Weights of a small audio embedding model.
Model: 3.15M parameters, arch convnext, norm rmsnorm, moe top_k, num experts 8, layers 12, width 160.
Training: soap at rate 0.0038, 14200 steps, batches of 128, held-out accuracy 99%.
Data: 39062 training examples, 46.5 epochs.
Rows from block 3 of a small audio embedding model, named by matrix and row number. Rows with one number within an expert belong to one neuron, the router's apart. Each number is 200 + 40 x the weight over its row's rms, rounded and kept within 0 to 999. All counts start at 0. After the name is the row's rms in percent of the matrix's.
Before each expert's rows are labels from the 100 clips, of 14976, where the router gives the expert most weight on average: "responds to" is what is common among them. Only what is clearly more common there than usual is listed. The data: strings of digits, spoken by a formant synthesiser in many voices. In brackets: how many of the 100, against the usual share in percent.
# router: router (model.blocks.3.mlp.router.weight, 8x160, trained with AdamW), inputs 108-159
# up: expert up (model.blocks.3.mlp.up, 8x160x160), inputs 108-159
# down: expert down (model.blocks.3.mlp.down, 8x160x160, transposed), outputs 108-159

# expert 6
responds to: voice: child-like voice (70 vs 24.8); mains hum (37 vs 12.9); thin (high-pass) (33 vs 12.2)
router.6,091,209,141,257,253,203,236,165,230,246,153,180,140,204,204,268,219,181,205,171,171,255,156,170,267,184,148,189,246,198,211,116,172,219,250,176,259,163,269,251,212,225,152,165,182,150,237,230,155,215,266,110,235
up.6,113,200,200,200,171,200,200,161,128,326,163,200,200,154,200,122,244,200,200,200,200,248,200,175,134,238,200,138,119,101,169,200,200,200,200,223,259,200,200,200,200,200,200,92,200,200,200,200,200,248,130,138,243
down.6,098,200,200,131,200,200,200,255,200,200,258,200,200,200,200,200,200,200,200,144,200,200,200,200,200,200,311,200,200,200,200,200,200,200,200,200,200,143,200,200,112,200,200,200,175,274,200,102,200,200,233,200,300
up.7,102,200,200,200,200,93,200,289,200,200,200,200,200,200,200,200,200,200,200,200,200,200,237,164,94,200,254,200,125,148,200,200,200,200,200,180,118,135,200,200,125,238,200,172,200,200,257,252,121,200,200,163,249
down.7,101,200,200,232,200,278,200,200,168,200,200,200,101,146,165,200,200,200,200,200,322,200,311,124,200,200,200,200,260,294,140,200,200,200,143,200,200,200,307,200,200,200,200,200,200,200,200,149,200,200,200,200,200
up.8,117,200,289,200,200,200,303,200,200,200,200,200,200,200,200,137,200,200,200,200,200,200,200,200,200,200,200,200,200,200,200,200,200,164,158,200,267,138,200,200,200,171,296,200,200,200,200,200,200,200,200,200,200
down.8,119,146,264,263,200,200,200,200,131,200,200,154,200,200,200,200,285,239,128,200,243,200,253,148,200,200,200,200,200,200,288,200,148,200,200,200,225,200,152,200,200,240,200,243,200,200,200,200,200,200,200,200,200
up.9,124,200,293,200,200,169,200,200,148,261,200,200,192,200,200,200,200,200,200,242,200,318,134,200,316,167,200,200,200,200,200,200,143,200,123,200,200,73,319,200,105,200,255,200,200,78,200,200,200,154,148,200,200
down.9,111,200,147,200,162,254,172,149,266,200,200,200,200,174,200,179,200,252,144,300,200,200,200,200,125,200,200,200,142,200,200,219,200,200,200,200,200,200,257,200,200,256,200,200,218,200,340,200,140,200,200,200,187
up.10,091,155,200,200,200,200,200,138,90,200,265,200,131,200,200,200,200,200,252,200,200,200,200,200,258,200,200,200,200,200,200,200,200,252,200,200,200,120,200,200,200,200,200,200,200,200,241,264,200,200,200,200,127
down.10,080,200,200,267,200,254,200,200,200,154,200,200,200,200,200,200,200,200,200,95,200,200,200,200,200,275,200,200,200,200,200,246,200,246,200,200,200,148,200,134,200,200,160,154,200,200,200,108,138,321,200,130,200
up.11,081,200,200,154,200,200,200,200,200,200,124,200,200,200,200,309,146,137,200,200,200,200,200,317,160,200,200,321,200,200,200,200,200,200,68,200,200,279,200,200,200,200,200,200,108,200,200,200,200,200,200,200,200
down.11,082,200,200,200,200,311,200,200,200,200,200,200,200,200,200,200,342,200,200,200,268,200,200,200,200,200,200,200,200,200,200,266,200,256,200,117,200,228,200,302,200,200,100,200,115,200,200,200,200,200,200,200,200
up.12,103,243,200,200,298,140,200,200,200,200,200,200,200,200,200,87,372,200,200,200,200,200,200,200,200,200,200,200,226,200,200,200,200,200,200,200,200,200,289,200,309,200,275,200,200,200,200,165,200,200,200,169,200
down.12,100,200,200,200,200,272,121,200,200,200,200,200,160,200,109,234,251,200,200,244,133,200,200,191,114,200,170,200,200,200,200,81,278,200,150,148,200,200,277,200,200,163,200,200,200,200,200,200,69,200,112,200,146

# expert 0
responds to: voice: child-like voice (77 vs 24.8); number of digits: 1 (41 vs 19.9); rumble (37 vs 12.6); mains hum (33 vs 12.9)
router.0,086,252,142,261,250,212,255,140,211,217,143,219,174,195,233,271,229,183,177,241,196,251,156,234,270,174,142,211,247,259,225,206,155,188,207,277,234,161,222,210,132,195,224,196,214,159,221,237,145,188,213,154,236
up.6,098,200,139,146,200,200,249,200,200,200,200,200,200,266,287,255,200,200,200,200,63,200,200,200,200,200,200,200,200,156,200,200,291,200,287,289,200,200,283,200,257,200,200,200,291,141,200,200,200,200,94,273,200
down.6,092,306,200,200,200,125,200,200,200,123,200,200,200,200,200,200,281,200,287,200,200,200,200,200,298,200,200,261,200,200,200,200,200,200,200,225,200,384,138,200,200,200,288,290,145,200,200,200,177,200,200,200,129
up.7,085,200,200,200,200,200,200,200,200,237,200,200,94,169,200,69,161,200,200,200,200,264,200,200,200,200,200,200,200,200,200,200,373,274,200,200,137,200,200,200,200,156,200,200,200,200,200,200,200,278,200,200,200
down.7,095,200,200,200,172,200,200,200,200,168,299,200,200,200,200,200,200,200,200,27,144,200,200,200,200,232,200,249,110,200,240,200,275,141,254,200,200,252,200,317,200,250,200,200,200,200,134,200,200,200,324,200,200
up.8,098,200,147,200,200,200,200,200,265,200,327,200,200,200,239,97,200,200,135,200,200,200,200,200,200,276,200,200,200,200,200,200,250,200,200,200,200,200,250,119,214,200,200,200,200,200,200,200,200,200,200,264,200
down.8,096,200,200,200,200,225,311,200,200,200,265,200,200,200,200,200,146,200,116,200,139,200,200,274,200,200,200,241,200,200,200,200,200,200,200,200,200,200,118,263,241,200,152,200,200,200,200,200,200,200,324,200,270
up.9,120,230,253,200,200,200,200,200,166,248,200,294,200,200,265,228,200,200,200,200,200,200,200,267,134,200,200,139,261,200,200,200,200,200,260,264,325,200,153,200,200,200,200,200,113,200,200,146,200,200,200,238,113
down.9,105,200,200,200,200,258,200,200,200,200,200,200,200,283,200,200,200,200,200,200,200,200,137,133,139,166,200,200,200,200,200,158,200,124,261,200,248,200,200,200,200,200,200,139,200,200,140,200,200,151,200,200,142
up.10,091,200,257,200,200,200,238,48,200,200,200,200,89,276,200,200,200,200,146,200,200,200,90,200,301,117,131,200,200,200,200,200,200,200,200,200,200,246,200,267,200,200,200,200,200,200,306,200,259,200,200,284,200
down.10,100,324,200,102,200,200,200,200,200,234,200,266,200,200,238,128,200,200,200,200,200,110,200,200,149,200,130,200,200,200,276,200,200,290,200,200,200,262,200,257,281,257,200,200,112,130,200,200,200,200,200,200,200
up.11,122,200,152,200,200,142,200,200,200,200,200,200,151,200,200,200,200,200,285,200,200,200,200,200,200,200,200,149,96,200,200,186,200,122,200,255,156,200,200,250,200,200,200,200,149,114,200,200,254,200,200,200,152
down.11,118,200,136,200,200,200,256,237,200,200,200,200,251,200,200,200,138,200,200,118,200,200,200,200,200,200,253,200,200,286,200,200,200,200,293,267,238,200,165,200,247,200,200,200,200,200,200,200,200,87,200,200,200
up.12,090,200,200,200,200,275,200,200,173,278,200,200,200,200,200,200,200,200,200,260,153,279,200,200,200,200,200,96,147,131,200,200,200,200,200,131,200,200,200,200,108,200,200,200,127,79,200,200,200,200,200,200,200
down.12,091,200,200,247,71,200,200,238,200,200,200,293,200,200,200,200,200,200,315,200,200,200,111,200,90,200,200,200,200,156,200,200,132,200,200,177,234,200,200,200,200,200,200,200,200,200,200,71,200,200,200,200,200

# expert 5
responds to: reverberation (83 vs 35.2); voice: deep voice (78 vs 25.1); number of digits: 5 (56 vs 19.7)
router.5,098,235,229,186,232,269,166,232,219,138,121,197,206,192,184,227,186,268,223,210,166,132,232,131,265,216,172,217,292,160,211,192,112,110,190,232,202,163,169,250,182,200,232,227,230,189,205,219,207,209,191,193,210
up.6,093,200,112,200,241,200,200,200,200,154,200,200,200,200,123,317,200,274,200,200,200,110,200,200,200,200,88,200,200,200,200,200,200,200,200,129,200,299,118,200,200,200,270,250,200,268,142,200,200,200,134,200,200
down.6,097,200,200,200,200,323,200,259,200,282,200,200,200,200,200,213,45,200,200,200,200,200,200,200,200,323,200,258,107,200,200,200,200,200,200,200,200,160,200,200,200,126,155,200,200,200,200,200,200,321,200,200,200
up.7,118,200,228,253,246,200,200,200,96,148,170,200,200,200,200,200,200,288,200,196,200,200,200,200,200,200,200,200,200,142,200,245,231,101,200,200,200,200,200,200,200,266,200,186,240,120,200,200,200,200,174,260,174
down.7,109,200,303,200,200,294,117,241,110,200,200,200,200,200,200,200,200,200,200,200,249,200,241,200,200,200,200,88,149,154,200,200,200,122,200,169,108,200,200,200,200,200,200,200,200,200,200,243,200,200,200,179,200
up.8,090,98,268,228,200,200,200,200,200,247,200,200,200,200,200,200,200,200,200,127,200,200,168,152,200,241,200,124,200,200,142,127,200,200,225,200,200,200,200,200,153,200,283,200,200,200,249,200,200,200,133,146,145
down.8,097,200,200,200,200,200,200,104,200,245,279,200,372,200,200,200,200,200,200,200,200,200,200,200,200,200,268,200,200,200,223,200,200,200,200,200,200,200,200,260,200,200,200,200,200,200,295,224,164,200,200,200,200
up.9,090,200,200,200,200,88,200,200,200,200,200,116,200,261,158,350,200,200,239,200,200,200,200,200,266,165,200,304,200,200,200,200,258,200,200,245,200,200,102,200,200,200,200,200,200,200,200,200,200,200,200,289,200
down.9,103,253,200,200,136,200,200,123,200,200,200,200,96,200,235,200,200,144,200,114,200,200,200,292,200,200,200,200,200,200,120,200,200,200,200,154,200,200,234,200,200,200,104,162,200,200,200,200,200,200,200,228,200
up.10,085,200,200,200,131,200,200,200,200,273,266,200,200,200,200,200,200,200,200,318,183,200,244,158,200,272,200,200,200,200,200,200,238,200,200,200,200,80,200,200,200,143,200,200,146,200,200,200,272,100,247,231,200
down.10,098,200,143,200,280,200,200,101,107,200,200,200,200,173,200,293,279,200,200,200,200,242,200,200,200,200,200,200,200,200,200,200,200,260,200,200,200,200,200,175,200,149,361,142,200,200,200,200,200,200,200,122,200
up.11,095,284,131,267,200,200,200,200,200,200,200,200,200,288,200,133,200,200,200,248,200,200,200,318,200,234,200,200,200,200,200,261,200,200,319,200,124,200,200,224,200,200,200,200,200,109,200,264,200,158,200,200,200
down.11,095,200,200,200,200,200,200,276,338,200,200,347,277,268,200,200,200,236,200,105,316,200,200,200,200,200,200,250,200,200,200,200,200,169,200,200,200,200,200,200,200,200,285,200,228,200,200,310,200,200,200,200,200
up.12,109,105,200,248,263,157,200,200,268,200,123,200,256,259,307,200,200,200,200,186,200,200,200,200,140,200,142,200,200,168,200,278,132,200,200,240,200,200,200,260,200,243,200,200,238,223,134,174,200,132,200,200,95
down.12,097,240,200,200,200,200,329,274,200,200,200,200,200,200,200,257,200,200,200,200,200,200,200,200,200,200,200,200,200,200,146,200,200,200,200,200,130,141,200,161,200,110,261,277,200,200,200,200,200,200,200,142,276

# expert 3
responds to: number of digits: 1 (91 vs 19.9); quiet level (75 vs 28.7); voice: high voice (52 vs 25); thin (high-pass) (50 vs 12.2)
router.3,085,184,148,243,206,205,249,182,215,237,135,232,212,201,211,260,180,204,189,212,146,248,172,200,244,197,146,229,248,193,244,139,164,197,203,215,287,131,260,243,128,177,149,201,222,160,211,246,178,218,207,186,202
up.6,067,200,200,253,200,124,200,200,200,133,200,200,200,200,200,129,200,200,200,200,268,200,292,200,200,200,200,200,61,200,200,109,240,147,200,200,142,200,200,200,200,200,200,200,200,200,200,200,200,200,200,200,200
down.6,097,200,175,200,178,200,200,256,200,200,200,200,200,200,77,200,200,200,124,200,200,200,200,200,200,108,200,200,200,200,200,200,200,200,200,183,200,200,101,235,200,200,200,200,200,81,200,200,200,200,200,200,134
up.7,094,146,200,288,200,287,157,200,200,200,200,235,117,200,258,200,200,200,200,200,176,200,200,200,200,200,200,200,200,162,159,200,259,349,200,255,200,200,200,200,200,200,200,200,200,200,200,200,200,200,200,200,200
down.7,090,200,200,200,200,145,258,200,336,200,135,135,200,63,200,200,332,200,200,200,200,200,200,200,200,200,200,200,200,249,200,200,200,200,200,200,255,323,200,200,200,125,200,200,200,200,200,200,200,200,200,200,200
up.8,110,200,200,167,200,200,200,200,200,200,200,380,181,200,200,161,200,200,200,200,200,237,200,200,200,200,200,279,181,200,200,303,200,200,200,200,200,151,200,200,137,249,226,244,200,200,200,166,200,200,200,137,200
down.8,100,200,266,132,200,200,200,200,152,149,246,245,323,200,200,226,234,200,200,167,200,249,200,200,272,200,200,200,200,200,200,265,200,178,200,200,200,252,200,200,131,200,150,127,200,203,254,200,200,200,200,200,260
up.9,106,200,265,200,84,126,233,200,200,262,200,200,200,200,200,200,347,200,295,200,200,271,200,257,200,200,200,200,300,200,200,265,200,110,282,200,200,200,200,200,237,200,200,200,200,200,200,200,200,151,200,172,171
down.9,108,200,200,200,226,200,200,200,109,200,200,200,200,114,200,158,200,242,274,112,200,238,144,165,200,200,200,200,200,104,200,200,200,200,200,200,233,159,285,156,244,200,200,126,28,200,200,200,200,200,200,200,200
up.10,092,148,200,293,122,200,245,306,154,200,200,200,189,200,200,68,200,200,200,236,200,200,200,239,200,200,200,200,125,200,226,200,291,139,200,141,270,200,200,232,226,200,200,200,200,200,200,200,123,200,249,200,131
down.10,094,200,126,200,200,200,254,116,200,200,200,200,277,147,200,200,200,258,200,241,200,200,200,149,200,200,309,135,200,200,200,200,144,200,200,157,200,200,156,200,166,200,174,235,200,126,200,200,136,106,200,151,200
up.11,080,200,93,200,200,200,200,200,200,200,154,200,200,200,200,232,200,200,256,200,200,200,200,126,200,200,200,200,200,200,200,200,245,68,200,200,200,200,44,138,147,294,200,132,200,200,200,200,200,200,200,81,132
down.11,091,200,200,200,233,200,171,200,200,277,200,200,200,200,200,200,200,243,200,200,200,200,100,200,200,200,200,200,200,132,200,301,200,153,200,267,200,156,200,200,263,200,200,130,200,347,244,200,200,312,243,144,200
up.12,100,200,200,200,200,142,247,200,287,200,200,200,200,200,146,256,200,200,302,200,276,200,200,200,147,200,141,200,200,200,200,162,200,200,200,200,200,200,294,200,200,200,275,317,200,200,200,200,249,336,173,200,200
down.12,120,288,124,108,200,284,148,200,261,267,320,200,200,200,127,200,161,146,200,200,143,200,200,200,200,200,200,200,257,38,200,200,200,200,247,200,200,286,200,200,200,200,200,200,200,200,170,112,162,200,200,200,200

# expert 4
responds to: voice: high voice (51 vs 25)
router.4,090,205,157,273,238,235,221,151,259,233,175,202,175,169,209,212,188,215,207,184,126,238,176,257,237,204,144,175,255,225,179,165,157,201,208,131,260,139,250,229,181,223,178,142,222,211,225,238,189,209,250,203,276
up.6,090,200,200,200,200,200,200,200,200,200,200,147,200,200,200,130,200,200,200,233,200,149,254,286,200,200,200,200,143,200,200,200,200,200,104,329,164,200,200,200,200,200,200,200,200,200,200,127,200,200,110,125,200
down.6,089,200,200,200,200,200,200,200,317,200,200,200,200,200,60,141,200,200,279,301,200,200,200,200,200,200,276,200,200,200,200,200,200,200,200,200,200,200,293,200,200,145,200,200,200,200,155,157,200,269,200,200,200
up.7,077,200,200,200,200,200,200,112,200,172,200,200,200,200,200,200,200,200,271,266,200,200,200,200,31,252,200,200,200,84,200,200,294,200,200,200,170,124,200,138,200,326,200,200,200,200,200,263,200,200,200,255,200
down.7,089,289,200,200,200,200,274,256,200,200,200,110,200,109,99,200,200,200,200,55,141,200,200,94,288,335,294,200,200,200,200,200,328,200,200,249,259,200,348,200,200,200,200,200,200,167,200,200,200,200,200,200,200
up.8,101,268,200,114,100,200,200,200,141,200,142,200,171,164,200,144,200,200,200,158,200,200,200,200,133,200,200,200,200,200,79,253,254,200,200,167,200,200,218,200,291,200,200,235,123,200,200,200,338,254,200,246,279
down.8,093,200,282,200,200,200,200,155,200,200,333,270,257,244,320,200,264,200,200,119,200,200,148,200,186,200,200,179,200,281,226,200,322,200,200,200,200,200,200,310,200,200,200,117,259,200,200,200,226,200,275,200,200
up.9,098,200,200,200,200,200,200,155,200,200,232,200,200,319,200,63,200,140,108,200,217,200,200,200,200,200,200,200,200,200,200,200,200,200,200,200,200,200,200,200,104,200,314,200,192,231,200,126,258,261,200,200,200
down.9,100,200,200,200,200,200,200,200,52,259,200,200,200,200,200,200,300,200,200,200,200,200,217,200,200,200,200,177,200,200,200,200,200,200,200,200,200,200,200,200,200,312,200,200,200,200,200,200,200,200,200,200,200
up.10,090,200,200,200,200,129,200,200,200,200,261,200,200,133,200,200,200,200,287,200,268,200,247,200,200,200,200,200,200,200,200,200,254,200,200,200,200,200,200,200,287,200,200,200,200,294,127,104,200,200,200,245,200
down.10,084,200,150,200,200,234,200,200,200,200,200,276,200,200,200,200,213,200,114,200,200,200,200,200,200,200,200,200,271,200,118,135,200,200,255,254,200,200,200,200,200,200,200,200,200,279,200,267,200,353,200,200,200
up.11,075,268,298,200,244,200,200,178,200,200,200,368,200,200,114,200,200,200,200,246,242,200,200,200,200,200,200,200,200,200,200,200,200,200,83,285,200,247,200,200,290,200,200,200,200,200,88,200,200,158,200,200,200
down.11,083,200,200,200,200,200,200,97,200,200,265,200,200,200,169,200,200,146,200,200,200,89,200,200,200,200,200,200,267,200,200,200,200,200,200,200,304,200,200,138,200,200,62,138,200,200,200,200,200,200,200,226,200
up.12,109,200,279,270,200,200,200,331,146,200,200,200,200,260,200,200,102,200,269,200,200,200,200,200,200,200,324,141,200,200,65,200,200,69,200,246,200,200,200,200,200,200,200,200,200,200,200,200,200,200,200,200,200
down.12,110,276,200,200,200,200,200,233,200,200,200,200,282,200,258,200,200,200,200,200,179,200,138,200,200,200,200,200,200,200,241,135,200,123,214,200,225,288,146,141,200,200,242,200,285,200,200,200,256,200,200,200,180

# expert 1
responds to: whispered (75 vs 5.1)
router.1,130,158,200,232,244,208,212,207,206,150,292,230,187,110,204,219,185,132,205,128,168,105,155,208,240,218,143,209,200,132,135,131,164,183,203,167,183,204,192,191,231,261,167,222,151,221,216,250,309,153,251,223,227
up.6,134,200,200,200,200,200,230,268,244,200,156,200,200,200,200,288,200,262,200,133,160,200,157,200,200,200,200,264,255,200,200,200,244,200,273,281,155,169,200,126,200,271,200,200,200,200,223,138,200,106,200,121,200
down.6,114,200,200,200,200,240,200,271,156,200,243,263,227,200,200,166,200,200,291,200,200,200,110,241,274,251,200,200,244,200,270,200,200,181,200,200,292,200,200,163,200,200,200,200,200,200,116,200,200,200,291,200,200
up.7,076,344,269,200,256,200,274,200,273,200,82,200,200,296,200,200,200,200,200,105,200,200,161,200,200,246,200,133,200,200,200,200,307,200,200,153,219,104,200,200,280,74,200,133,200,200,200,200,200,200,200,200,200
down.7,076,200,200,200,200,200,200,200,200,96,143,200,81,200,200,200,200,200,200,200,200,200,200,249,200,200,200,200,200,200,200,200,200,200,245,200,280,79,99,200,154,267,200,200,200,200,200,200,200,200,200,200,200
up.8,113,200,200,200,200,189,200,200,200,200,326,149,80,200,200,200,200,142,324,200,200,200,200,200,200,200,200,200,200,200,200,152,200,200,200,200,200,200,200,161,307,200,200,121,200,119,200,200,200,200,226,200,200
down.8,123,200,252,200,280,270,127,200,200,119,200,244,200,146,200,200,200,141,200,200,200,154,200,190,268,200,200,271,200,200,106,100,200,200,200,200,229,135,200,160,200,273,135,228,137,200,284,200,200,291,260,127,157
up.9,101,200,200,80,297,200,277,200,296,200,200,200,112,200,200,200,200,240,200,200,151,200,200,178,267,200,200,200,114,200,129,200,200,283,200,148,200,200,200,200,304,200,200,200,265,200,167,200,200,200,200,200,200
down.9,081,200,255,200,200,200,200,200,200,200,200,200,200,200,105,200,323,81,200,200,200,270,131,200,200,200,200,200,200,200,200,200,200,162,200,200,257,200,267,200,200,200,44,152,200,200,200,200,200,308,51,200,200
up.10,113,136,392,200,200,144,200,200,200,200,200,200,200,200,252,122,200,200,200,200,124,200,200,326,106,200,200,200,200,200,200,200,200,165,200,200,200,164,131,200,143,200,69,200,200,200,200,200,200,200,238,251,200
down.10,113,200,200,200,260,200,277,200,138,200,200,117,200,200,141,200,200,112,200,200,200,200,200,200,200,155,200,250,200,200,200,209,200,200,200,254,266,104,115,200,200,241,200,200,261,117,200,140,200,288,247,200,139
up.11,086,200,200,200,200,162,200,242,200,200,200,200,126,200,200,200,267,258,200,200,154,200,200,200,374,200,200,200,200,130,200,109,269,200,200,200,200,258,200,200,200,200,200,200,282,155,227,200,200,200,200,200,249
down.11,096,200,200,200,244,200,235,200,343,173,200,200,200,200,142,200,200,200,294,130,200,147,131,200,162,200,200,200,200,83,200,200,200,200,239,200,200,200,200,200,200,200,127,258,200,200,200,121,200,200,294,200,180
up.12,103,200,280,286,200,200,292,200,176,155,200,200,200,200,200,200,226,200,200,172,200,200,200,135,96,200,200,200,200,278,78,200,200,200,200,171,200,200,200,123,60,200,297,200,200,200,200,200,200,309,200,200,257
down.12,119,200,200,142,200,115,200,127,200,245,260,200,298,287,269,200,200,200,145,232,91,200,200,339,200,200,200,200,200,200,200,200,200,162,248,200,200,200,251,251,218,200,200,102,178,200,229,200,200,132,200,200,222

# expert 7
responds to: voice: high voice (68 vs 25); quiet level (62 vs 28.7); mains hum (42 vs 12.9)
router.7,105,211,144,265,250,205,236,157,254,224,107,207,166,255,202,204,233,166,219,205,258,207,156,236,239,176,184,218,229,230,262,193,163,174,185,133,219,191,200,246,166,141,186,133,152,184,243,263,165,220,228,171,254
up.6,110,200,200,200,108,200,240,200,306,200,83,117,200,200,200,200,171,200,200,200,200,200,200,200,200,200,200,200,244,142,200,200,200,200,200,200,200,233,200,303,200,200,200,200,200,73,200,200,200,200,200,200,200
down.6,109,200,200,200,200,200,241,200,160,261,200,160,200,200,200,200,200,200,133,200,200,124,200,200,268,200,200,200,200,200,200,200,200,200,200,200,200,200,243,200,200,262,200,200,257,200,200,159,200,200,200,200,200
up.7,085,200,200,129,200,200,135,333,200,200,200,200,200,200,200,200,200,200,200,200,200,291,138,200,200,200,287,200,200,200,200,82,250,200,200,106,107,200,200,246,200,200,200,200,200,200,200,200,200,200,200,82,200
down.7,094,200,117,240,276,200,200,200,200,109,149,200,200,200,200,234,121,200,200,200,200,200,200,200,341,200,156,243,147,200,200,277,239,130,200,256,200,200,200,200,200,200,200,293,200,200,281,200,221,200,200,200,200
up.8,094,200,200,200,232,274,161,200,177,276,239,289,200,200,200,81,252,200,200,200,265,200,200,200,200,200,200,137,200,111,133,200,200,290,200,329,163,200,200,139,200,261,200,200,200,200,200,200,200,200,246,254,200
down.8,091,64,200,200,200,200,200,200,200,200,200,301,247,123,200,200,200,173,86,200,200,170,200,200,129,200,200,200,244,200,241,200,200,200,200,200,200,123,113,200,200,276,200,200,200,200,200,165,200,258,164,266,200
up.9,089,200,200,284,200,221,200,259,126,200,78,200,200,200,200,200,287,200,97,261,200,200,200,200,200,140,200,292,99,200,200,200,200,95,200,200,255,200,305,200,200,200,200,200,200,200,267,200,200,200,200,200,200
down.9,089,152,200,170,200,200,200,200,200,200,200,200,200,200,68,200,200,263,200,309,164,200,153,200,200,200,272,200,200,92,269,200,200,200,200,147,200,200,200,200,200,200,200,200,267,123,200,200,200,125,280,254,200
up.10,088,200,139,200,123,200,200,200,167,240,245,90,251,299,119,200,200,200,200,200,200,200,249,325,200,200,200,200,117,264,200,200,200,200,119,200,255,200,258,244,200,248,259,200,200,200,200,200,200,200,200,200,200
down.10,098,252,200,200,200,200,200,200,200,58,200,278,200,200,116,159,200,200,200,200,200,200,139,200,200,200,124,200,277,200,200,200,200,200,200,200,200,155,200,200,200,200,269,200,277,200,314,200,200,200,200,251,200
up.11,120,200,200,237,200,200,200,200,257,259,142,129,200,200,200,200,200,102,135,200,200,200,200,200,200,254,200,82,85,200,200,200,200,200,130,200,167,200,280,275,200,200,301,270,222,200,200,200,200,200,200,200,200
down.11,108,200,103,200,275,200,200,132,266,200,246,200,200,200,200,200,200,200,200,123,200,200,200,200,200,200,333,276,263,200,200,163,118,200,282,200,200,200,242,200,142,200,200,200,200,200,265,200,200,200,200,200,185
up.12,122,157,248,107,270,171,257,200,200,200,200,200,106,134,200,200,283,200,200,200,200,116,200,200,200,189,233,74,82,273,270,158,200,200,224,200,158,200,200,200,200,200,200,179,91,281,200,200,258,200,200,200,200
down.12,103,200,200,86,200,295,238,200,200,200,200,200,200,200,250,200,151,200,200,200,262,200,200,255,166,200,367,200,200,200,200,200,185,200,200,109,200,200,200,200,200,200,200,200,229,234,200,200,231,200,200,200,200

# expert 2
responds to: reverberation (71 vs 35.2); number of digits: 5 (68 vs 19.7); voice: low voice (60 vs 25.1)
router.2,107,234,196,235,191,161,182,195,280,124,212,241,180,190,126,239,158,226,168,244,201,257,180,220,249,242,226,157,225,245,184,128,154,168,282,117,135,218,197,265,131,230,153,248,120,212,181,181,184,182,240,155,235
up.6,087,200,270,200,272,200,200,253,200,200,200,200,200,306,141,200,200,200,342,157,200,310,166,200,200,200,200,123,200,99,200,200,200,200,200,269,200,200,200,174,200,200,242,200,200,280,200,200,200,200,200,200,200
down.6,088,200,200,200,243,249,284,200,200,200,200,200,200,200,200,200,200,200,200,200,200,200,200,200,239,200,85,33,200,200,200,222,137,200,178,236,200,200,200,200,200,200,200,200,200,128,200,200,200,200,289,200,200
up.7,113,253,200,200,259,200,200,200,276,200,200,200,263,200,113,104,200,77,200,200,282,200,314,200,200,200,200,200,200,200,200,268,200,110,200,200,200,200,142,276,200,124,200,200,145,200,200,200,200,200,200,200,200
down.7,102,296,252,255,200,200,289,200,200,200,172,200,200,200,200,200,200,200,200,135,256,200,200,200,135,200,200,200,229,147,200,200,235,200,200,237,258,200,200,200,159,293,245,200,200,97,200,200,200,200,222,241,231
up.8,075,200,200,200,96,200,268,200,155,200,200,200,200,200,200,200,200,200,112,200,200,200,278,200,94,245,200,200,279,100,200,200,248,200,200,200,33,200,200,200,200,200,200,200,200,200,200,200,279,200,200,253,200
down.8,090,200,200,200,261,200,200,291,200,200,200,200,253,200,124,200,200,263,200,200,239,200,200,196,117,149,200,200,200,200,200,200,200,232,115,200,200,354,200,146,200,200,104,200,287,200,200,200,200,75,138,200,200
up.9,083,200,271,200,200,200,200,200,200,200,200,200,200,283,200,200,200,200,200,200,200,270,200,200,90,200,137,200,200,116,200,200,200,200,200,200,112,200,200,200,200,200,106,200,134,282,200,200,200,200,200,200,200
down.9,079,200,398,200,200,293,200,200,142,200,200,200,200,200,298,200,200,200,31,259,200,200,200,200,200,200,200,200,200,200,257,200,200,200,200,200,200,200,200,200,200,200,200,125,200,200,200,124,200,330,200,200,200
up.10,080,277,179,200,149,250,139,297,200,200,200,200,200,130,200,112,200,200,200,200,200,200,200,80,130,158,200,200,200,274,200,314,321,200,200,200,200,200,126,200,200,200,200,200,200,200,200,229,200,200,200,200,200
down.10,110,200,200,158,171,237,228,200,200,234,200,146,200,200,142,269,39,261,200,200,178,260,200,257,289,110,200,200,267,274,200,200,200,200,226,200,139,240,200,256,200,200,200,200,200,244,200,200,240,200,165,200,148
up.11,116,200,200,200,200,52,200,200,89,200,200,168,200,200,309,200,276,200,200,200,200,200,298,309,200,200,200,200,200,200,200,162,200,234,200,200,153,200,200,200,200,200,141,148,200,282,200,200,200,200,163,200,200
down.11,111,315,200,200,200,200,200,200,84,200,200,200,200,200,91,200,232,200,200,112,200,200,155,200,200,200,200,200,200,200,200,159,200,200,200,200,200,166,200,200,200,200,200,200,200,200,113,200,149,200,281,200,200
up.12,091,200,200,200,281,200,92,200,144,200,200,200,200,200,269,200,200,132,251,200,200,200,200,200,200,200,200,200,200,200,200,200,200,200,115,155,200,86,200,200,200,168,223,128,200,138,298,200,90,200,200,261,117
down.12,082,137,200,247,314,200,200,200,200,265,200,200,200,200,200,109,200,152,200,200,200,200,200,200,200,200,200,200,200,200,96,200,200,200,200,255,200,200,200,200,200,200,200,200,200,101,290,200,200,200,200,200,200